Weights of a small spectrogram enhancement model: batches of 192, 103.2 epochs.
Rows from block 8 of a small spectrogram enhancement model, named by matrix and row number. Each number is 500 + 50 x the weight over its row's rms, rounded and kept within 0 to 999. All counts start at 0. Numbers have three digits each.
After each channel's rows are labels from the 100 clips, of 14976, where the channel reaches its highest value: "strongest on" is what is common among them. Only what is clearly more common there than usual is listed. The data: drum patterns on synthesised drum kits. In brackets: how many of the 100.
# conv: 3x3 conv (model.enc.2.2.conv.weight, 192x192x3x3, each kernel summed), inputs 96-191

conv.20:523477546521566479506467557558422507482518440428439443476474564534479596488518557481446461532481573432397538516549414484540488474544521590554493440527514474499465478467487485470467497470445535536513609469413504591434453594425419456426411566403518512481549489528529561492525544457493522549
strongest on: muffled (low-pass) (71); reverberation (62); text has "room" (62); text has "reverberant" (62)

conv.78:633493553485510470588531515495381517544548588572510543542497442526525464560484491519508471485450520494489478497476376399505512510399427493550466444480450445565413431488458506548513533451525510492430567531553431453443550539486515552529498480522502429475529512474509534560493491446534502493
strongest on: clap (73); march (38)

conv.87:567473444578479368538509512511594565500545451472555430528496467523455448444505422431482549411499438505461532411401490470541484482550595500470506536481506533562476534498473490457506522455497502545473334504522594518442498444524507482552465379568512473480557479555461448597363465515520535429
strongest on: half-time (29)

conv.36:580520566575453492553525477452576558418454527489455516534549494515537482503505518527453424528534453513522620549522399537576491591583556501512518449483493470371535500464557496468563510434550542400549505456445575557514496503561515437506504437451520445563546533533540505419436578471424518542
strongest on: muffled (low-pass) (37)

conv.187:485565628524496662517460548473512511568533526554552461441505532561445564570511485486564422540482522479529483561549530610509659641555566509483595431512417459516550530529575503462484563464511565458470462493518566540501522463565463550516501554433547481432520532474600498491490455543487498460
strongest on: crash cymbal (77)

conv.129:519430477500440548474482571509540483498538453522466506513408548446485470478518403499515524562499474535546459454547410569474574501459549508583505482498537448570538591451450553632499470561597507466595581531511538499553451505480473530506467532409514487490476490488467547594416459557429480448
strongest on: thin (high-pass) (41)

conv.45:505553409450501522470444548519516436517457509436602411533444535563467470384526462504583427515450541491472496445460497452541517544440522526507504500428516495550444568492543540532558546441519451451564576486477518504557542450446521530497408411465484498517549460536480498570476464473564385535
strongest on: crash cymbal (70); thin (high-pass) (41); clipping (29)

conv.50:540496477486463418526439544500499487576435384456510497491472434478470609521494409553492450524454529501405561463475454536562565523521476499537541465485531462526631513447538522490553509567573433494557561464513581488485464448465474489488498460483396578484503455589459517604546544514502511595
strongest on: thin (high-pass) (45); white noise (26)

conv.142:398491402501423483518490538495431482422566549451590529461550501545403541490521415496560520480512563585426482445522488533499510486583539545544463427575414478595482567472609511555514472555491488399428598499491515511361455450545529423520523429526454499508451495378537437571481475484560467504
strongest on: text has "noise" (37); muffled (low-pass) (31)

conv.180:516501482514463514495409525572437469561486491505534408395471601472495417463499469517512535533424562428469480526533546437551567390496446469519474596471559502578425606560601516449510570410494559590561558521489686483485546561498508515540555546488529524497512500569512511435446497558508522426
strongest on: reverberation (65); text has "room" (65); text has "reverberant" (65)

conv.60:537501458534542483461483479463507440566464526500533504497538508496505532416567466576522524484462517422601471547515508567525467496449547481378475455440475501503566532397427576391499489481435466502484383495388490534471452568421452507549364479457546526520509421372462415544455508536515459466
strongest on: march (32); muffled (low-pass) (31)

conv.14:492451479488528521480447488571504467574448534492561546434554541497521440502425432406575521559522596470509570506572607421458545428483466451439475624465445491465560553534596538563572592520463494560455423560501553560500465489480476458568515499534599442498529533448422486473571546420583482414
strongest on: thin (high-pass) (33)

conv.119:379475589460517538597512507461533473428516529480577504474560515510431520489546514554482480488533492523493516479565514530467500497490603537484503530575530492455536509511519511512565455532466531508476527481445519497531458473526450379477509487531446554473433472435509506387559481474536548313
strongest on: pink noise (41); clipping (33); text has "clipped" (33)

conv.88:462551502573534555422510511453459432502443474413496453463466481523558512459534520520463493457503516518501546554554480523597441443473511477374481500512449488428461551442481506549531558468538583552543446459521490479558542536592498413447483348444434481509470437507424535436500455530483406389
strongest on: clipping (27); text has "clipped" (27)

conv.90:476508450507458491534522374601531511454497503507599521580493474496514575512541546463579543496532520532519534473384663528501481401488425496609590549487535561468467445442539470464469511549513481574433526536494453579434430481541483482467527467507450445545533521562486549464523470527482462517
strongest on: shuffle (26)

conv.181:461524494529509535527462536517483415554463497482526475527534495513535487663504514425526555472474465513566542482567503466550518483513528518418455513558519487518481537506456488495485527487512545531494403522461520484527496504535548530453508437477516567480504472497451513470516481497476513305
strongest on: muffled (low-pass) (44); pink noise (42); clipping (40); text has "clipped" (40)

conv.42:490495552506536479536403569499519395477501514486496471436470480411520434474469473380488482516491403481517470451512498519497524447458502459513505466516512425483542505580458516457453482541508519518603436470422472545534552471436483584576514563426474436470441580401458485540557469562528436316
strongest on: mains hum (95)

conv.106:527476495547519528560503555511517533460483511629570448396509509517481595477498514389484584596521500502526461586590503544483459454409501580536513461564506458555473533468514481556444417493446417526503464557503446476493557541470457522458548522415451528533530551452537549517537407504437482463
strongest on: clipping (34); text has "clipped" (34); thin (high-pass) (30)

conv.190:490524404487493466476466428492477510514530625499502536590577522471462581498514515484424573455455506408473510579418429461530540512458495586574499403460655611545494469568432496505497436382480535412482505363437465480488486444474539550531563567525501487510545483478533479579487537507492579438
strongest on: clap (74); march (63); thin (high-pass) (30)

conv.6:435435533518487556559483465543496479484511548544526566560476481541539491479501599472559464468546494514557477511484540525508520496504494478445437517510415461504515486555502422403512490552497548449484574487459524499517506517499485453498528437507488460565526527364507529366492472548451488385
strongest on: pink noise (67)

conv.188:498514437535485464585412573517398536510512400490540506471460456425523425607521519492481471503512523523488546427442431344443491545440526432549484424485483462536528510460535510499488539492459458505443487484545526549465489450398435467558471454542468479464592422546412525522525546460475404531
strongest on: thin (high-pass) (48); pink noise (31); clipping (28)

conv.131:523501556600486478456438565450588502509460465444526500511545539524562479571453603449456495521471544510508498485579516517422609550503462461529510527556489422587600545520461513491568504550477524554414469536519489541527528548491425561501538557516479559463517463457566502582507629530456571589
strongest on: mains hum (33); thin (high-pass) (30)

conv.92:429487389371582473509512519547447536594442502556403488506519493504520433391532550477493562503518453519498502426488438351510488512448498571512482498494582559476426529462528460477500569522471513480495466459484486507551456474487552507487558518530593533525547526635533495551454542496508533531
strongest on: reverberation (96); text has "room" (96); text has "reverberant" (96)

conv.178:485526543414556499510507425426396435509479472492519541472470584495505473444484387482485540522469524552462467428484422500438589491516537468509464464538513524531444526519485451431459453473421529508497511484435575486457516465491334460563449512487386538503554485481529457530458604497618541441
strongest on: crash cymbal (44); clipping (34); text has "clipped" (34)

conv.10:287507422481462473566420478500449471516445492475483476554518538433504503528490437533463490499449489466523549475511465361518526526426540478544462485534563455577414533529522469556431529491497452522558552485558451555511520458532534535459478473511515523425568500623435531505477521499578543546
strongest on: text has "cymbal" (62); clipping (40); text has "clipped" (40); thin (high-pass) (33)

conv.157:584481428558507552526564554460563436377465439495473450456393493505480534581499551619455521455491489512451439558453466551581506485490483488515636528525502453478472539450488463522578458492497427563448548541474531481562496445450553571590493419616507494465473435631411560471404536531537422548
strongest on: thin (high-pass) (73); white noise (32); pink noise (28)

conv.91:487494524449563539618546513493486501528513481434483467491488408499460508558498466529402494509516479492367588424478449416548466510532476433518475488434464512486482422466497590517551609475567509511505621544514457520439601515421531448522431447436476565492529480565488504596519498512526569580
strongest on: thin (high-pass) (66); text has "noise" (44); crash cymbal (41); clipping (31)

conv.7:474500471484469501486456410605439558486533505539482593584529428536568534552632527545509554547571503478441555564472522550436502505470599553461476569466473541503604583553461504540545580424538425528467554546559468521533547519492525475536418507528546400559455552473512502450548436484382525565
strongest on: shuffle (26)

conv.82:374468474412533452553465370519414436467513543516516595492585460452475535450515596501432511513487473465419481512523462519492439414416496520543439487463487479460369427505452506505437504402530436442540500465515473457483458524472483470470470468487546523425569515520479499569482492447499541468
strongest on: reverberation (84); text has "room" (84); text has "reverberant" (84); march (32)

conv.33:456484539519486510451476538472509461430476473492490481516508460504504471391641466537518500457514558522399470550515461512425453488503561574413497476478503548426532457455553455454525475411537507434422429454480563480430532474574460423429518451498520493397500446592516432512504441526374440460
strongest on: muffled (low-pass) (37)

conv.47:518408471563420442480488574432575443562470501478428497490446512470541530605515372480489514462523600406437554489527531488391496470481553449525506501481531507440507469538583509356434463562550524446530464486456594514404429489462456515530423463458431549456533477430567493528584554495450483548
strongest on: muffled (low-pass) (34)

conv.89:536443398505501477448506600491511560538410505522496544442501579526597522409470490438470493480511623485540586547577556453545579464529481386523474541510559475470497469487658455474538646504490543452457473492580526582562444477565505507488439522452536474440450494560512558488507553485579464430
strongest on: one drop (31); muffled (low-pass) (31)

conv.183:471465500514489472579470511510469485485472433476439506442517529472460510422408514481500533461513495529491536393382546500543476492421510436539419551492444465415493451481460399362534480425426475466482462474514513489478491495524474429560540528482530474417497418536369481610479495572488458467
strongest on: reverberation (74); text has "room" (74); text has "reverberant" (74)

conv.127:458525487424498564557567548500465467557477507499531566564538448500550524461542467553488476567438482467502534471555595575497487516522474580427481563482445455504465386520494518442534533541473463508523449530485498500515466549607572540475611458477585436526436500430447554580569424542483554485
strongest on: mains hum (64)

conv.19:437433474475544583551414482465493490545498465527527462523454502512446553402533439512471506450469538482507576574559517454396526415392469511501503437479464501514458540574512558553430526563487526509493404401434499449531478476507528389536525407450423499485458539543487523397501418467398528445
strongest on: clipping (31); text has "clipped" (31)

conv.182:539512466575459520539533568521469570502530519469468571450430448502458474509554476509491441482447593429576515522538491432563460519439440451409491478491510472526589513428486474530473408544538448493532534562500597493475485597478482496440349487473509505548578462527435502412461551505572577496
strongest on: muffled (low-pass) (49); white noise (36)

conv.147:479486517482542478468419491535501497553463377445527534513459594490495526424493493515606463473504475535405521491537434538519586436472559511462490505519405463484462363501503501522540600512430482478485444593501567513504530484500450448478516499457485430472567461470475469484572426489497401505
strongest on: clipping (27); text has "clipped" (27)

conv.30:547455448472542389428386475431564576484514469538596524501559466576508500521529574419605520523434458549444469516562505521557485538499500592465489496599460548391564451428554479494491527528485508493588506518572579521440537523533455476443456525409555599435560523451507501489520428413470580495
strongest on: crash cymbal (86); clipping (27); text has "clipped" (27)

conv.62:412465536463509486558536508522485343525533471491556450450559474519475410556574502419493376514488437466467507324506518429473462496427473486482478419538546460578521495569423469553521393477515534568503442590537587480475544569466464495539475516517431538436459486492537571488481508475527543515
strongest on: clipping (37); text has "clipped" (37)

conv.140:458412470497525472453430491559542403512541361528615481497489551594527511529511454481552415468511536534500455520448419462557619534552541561534623412510546555507537558597497542564517448525466539545519432512490611488539449442471376444459536494523427537485579499432611491458490487505394491423
strongest on: crash cymbal (42)

conv.72:581547556527578413520466489556474530451484408377509534451513432435518582478496593391514400492517488541441555484578593498523495453452444425485497460558469505491552492486513552471525506446440459441449560429500494490468475452440593546442499486449467466533516488592509641390485481557505493533
strongest on: four on the floor (29)

conv.149:483438422380468475527504539488542542462529532439445560515462466496462520446475568410579577482436453500512534445476498444564547493509430422454421563584638524491441484588518534511522632460425519582512518536494460545557469589522505446533558483448469446530428466589561470579494479504514477415
strongest on: reverberation (81); text has "room" (81); text has "reverberant" (81)

conv.185:458552573536521514448448489463489516399522409507656476436421491446552607555468554486535482545454397555443381509532509511496530474459445492483541408498390558417492539546491545462502611493493529510456509457496562577513539520543478457435458434509454406519526482474521538367490491505488513446
strongest on: crash cymbal (88); clipping (31); text has "clipped" (31)

conv.130:617506549469564381465601410466522473473432504528542479496550514432456485483480518557495487583523446494446510519446482583436400447503464475508491430511424466532379328489546524483490515434512474455496607377524504438425579488473534496563515460497497503411445479532481545538470511458471490469
strongest on: clap (52); muffled (low-pass) (32)

conv.54:458524438513446479442592478456511497503494390480459487507359489592387555477460496602456545505519486407598542528437531444503494590509501475504496596538504462449520390508472448415461422462537495506580453504554432517487472495462431481492481562461488420607545491538560472495533514486453433490
strongest on: muffled (low-pass) (56); white noise (31)

conv.101:500517407567495454428494448473534494521385416487580482607606448496385488512508525440479556468487555452501518516613498561522424480528553559521494588522622522454547581481497503543451516491479600416597482549459551486507487471551449433475555514445493596509468480435504487536475511421511530484
strongest on: shuffle (29)

conv.96:444522409462603473446664480553608494457500496518431472618541485548482517458504599444498528507528527542566539458459513554504392511452478486381439518496556469443493536533551493556419516496465489610604473537443549544485498532467569432521558596473429461527521469430547507556406412455535531447
strongest on: thin (high-pass) (67); mains hum (37); cowbell (36)

conv.105:506479418518382482501469620479506535528420533512523479442486545536523543458530504540546486501448623504412469607535507401565524485432437543520608508513553423578590427542494497486448527517455486479433423551496560585496501446566447562600557469445482564466481446499487593465503481463546476468
strongest on: crash cymbal (82); thin (high-pass) (41); clipping (29)

conv.189:570436357536481478478406521506546478540516551508553413525438495456561405585475405465496427545543464529545547513488616541500569526491478534558454418510475462434537531587517524543469525538531519470476521531442543503540486543590486503450465609479527476437524434556581489538459466441471574496
strongest on: mains hum (95)

conv.52:517530497592429533524494532553488549526511544535530501485484435518550595567574445500527522484491347559487435450455501508457486463433602513615449628563443494502512480520509548499452446577534422471468498595546534480448464514570467506532557544519510547534492465511465540441460457555471465524
strongest on: half-time (28); tempo: 70 to 80 bpm (26)

conv.165:254456342527563467548507562472429632569476551573542511512509481500463485515528506496494509565497469486500498471572474294549418504482497482542554532490516572519506540411550485424545506518492485537446448502477501517509469487429481553529515589591504598506523515599525453533501527572489585493
strongest on: crash cymbal (48); clipping (47); text has "clipped" (47); thin (high-pass) (35)

conv.134:388474509519453459525480505501472527538493485477518448508588459510583424358477543627517575513546531439628480405492510536527521421459500558499519436453545547490554262465457522430538481471509496472506392524499542430437459482341493441493444531468538559558479504426457433470491487548477492512
strongest on: white noise (38); clipping (28); text has "clipped" (28)

conv.22:477489477441468538540567499530534488450479545463483548542445466541497611472526500455474422528461575469517442499446487637566476525519450462458451491548477454451461403586537537475428473551510529523474371553420459564444454429464488425548522416483482569488508473505504385512563421471442498457
strongest on: muffled (low-pass) (34)

conv.104:619585449593529537521544547458573428476507524493494541503527332426462432555483521449434547464497474519460501504542395510553462479463475495528515516513450411480472514549485482577453450482520569398485561497442439551512535483507464451545529448463465486593572538568492561518489558440543570518
strongest on: thin (high-pass) (42); pink noise (32); clipping (29)

conv.65:423457399459537516479578642421431525506428510480464501472502457469495437476527510489530468454500469534496486516501555496575432550499483548460502566461535499551533539509517478476563584455401457509456594548429497556425481588450558553513460511504566506454521566516504484473505506457499401557
strongest on: mains hum (95)

conv.141:485557404459496521437495539506528464476503540560569513531522544440558549529528440504475560469566493494507494454412558492445434496458471468555551636544454511532488519545486564507521486507507502541435432542581455482469483491470535476453585575445510500512548583499510568373534507471465497473
strongest on: tempo: 70 to 80 bpm (42)

conv.73:494485500543522420400466599475489511517543451534626455429433473523590560603433483468575427585402573575441443520461532481477491560508484504455458493469476485497472553497518553530426528502497486450489565576485514474469460458500471417452511533544506478536475407485569435438555510476483448550
strongest on: crash cymbal (90); clipping (27); text has "clipped" (27)

conv.162:425467562568536472428514581532460459500470514532544514510516463471534630412485447458593471494531545515451417473404401427460492562493564519542565518441502528497482420448548547480491437613487508574450484554413482448515513487423527500477500532477573461511509473544562504506476469373548522438
strongest on: half-time (38)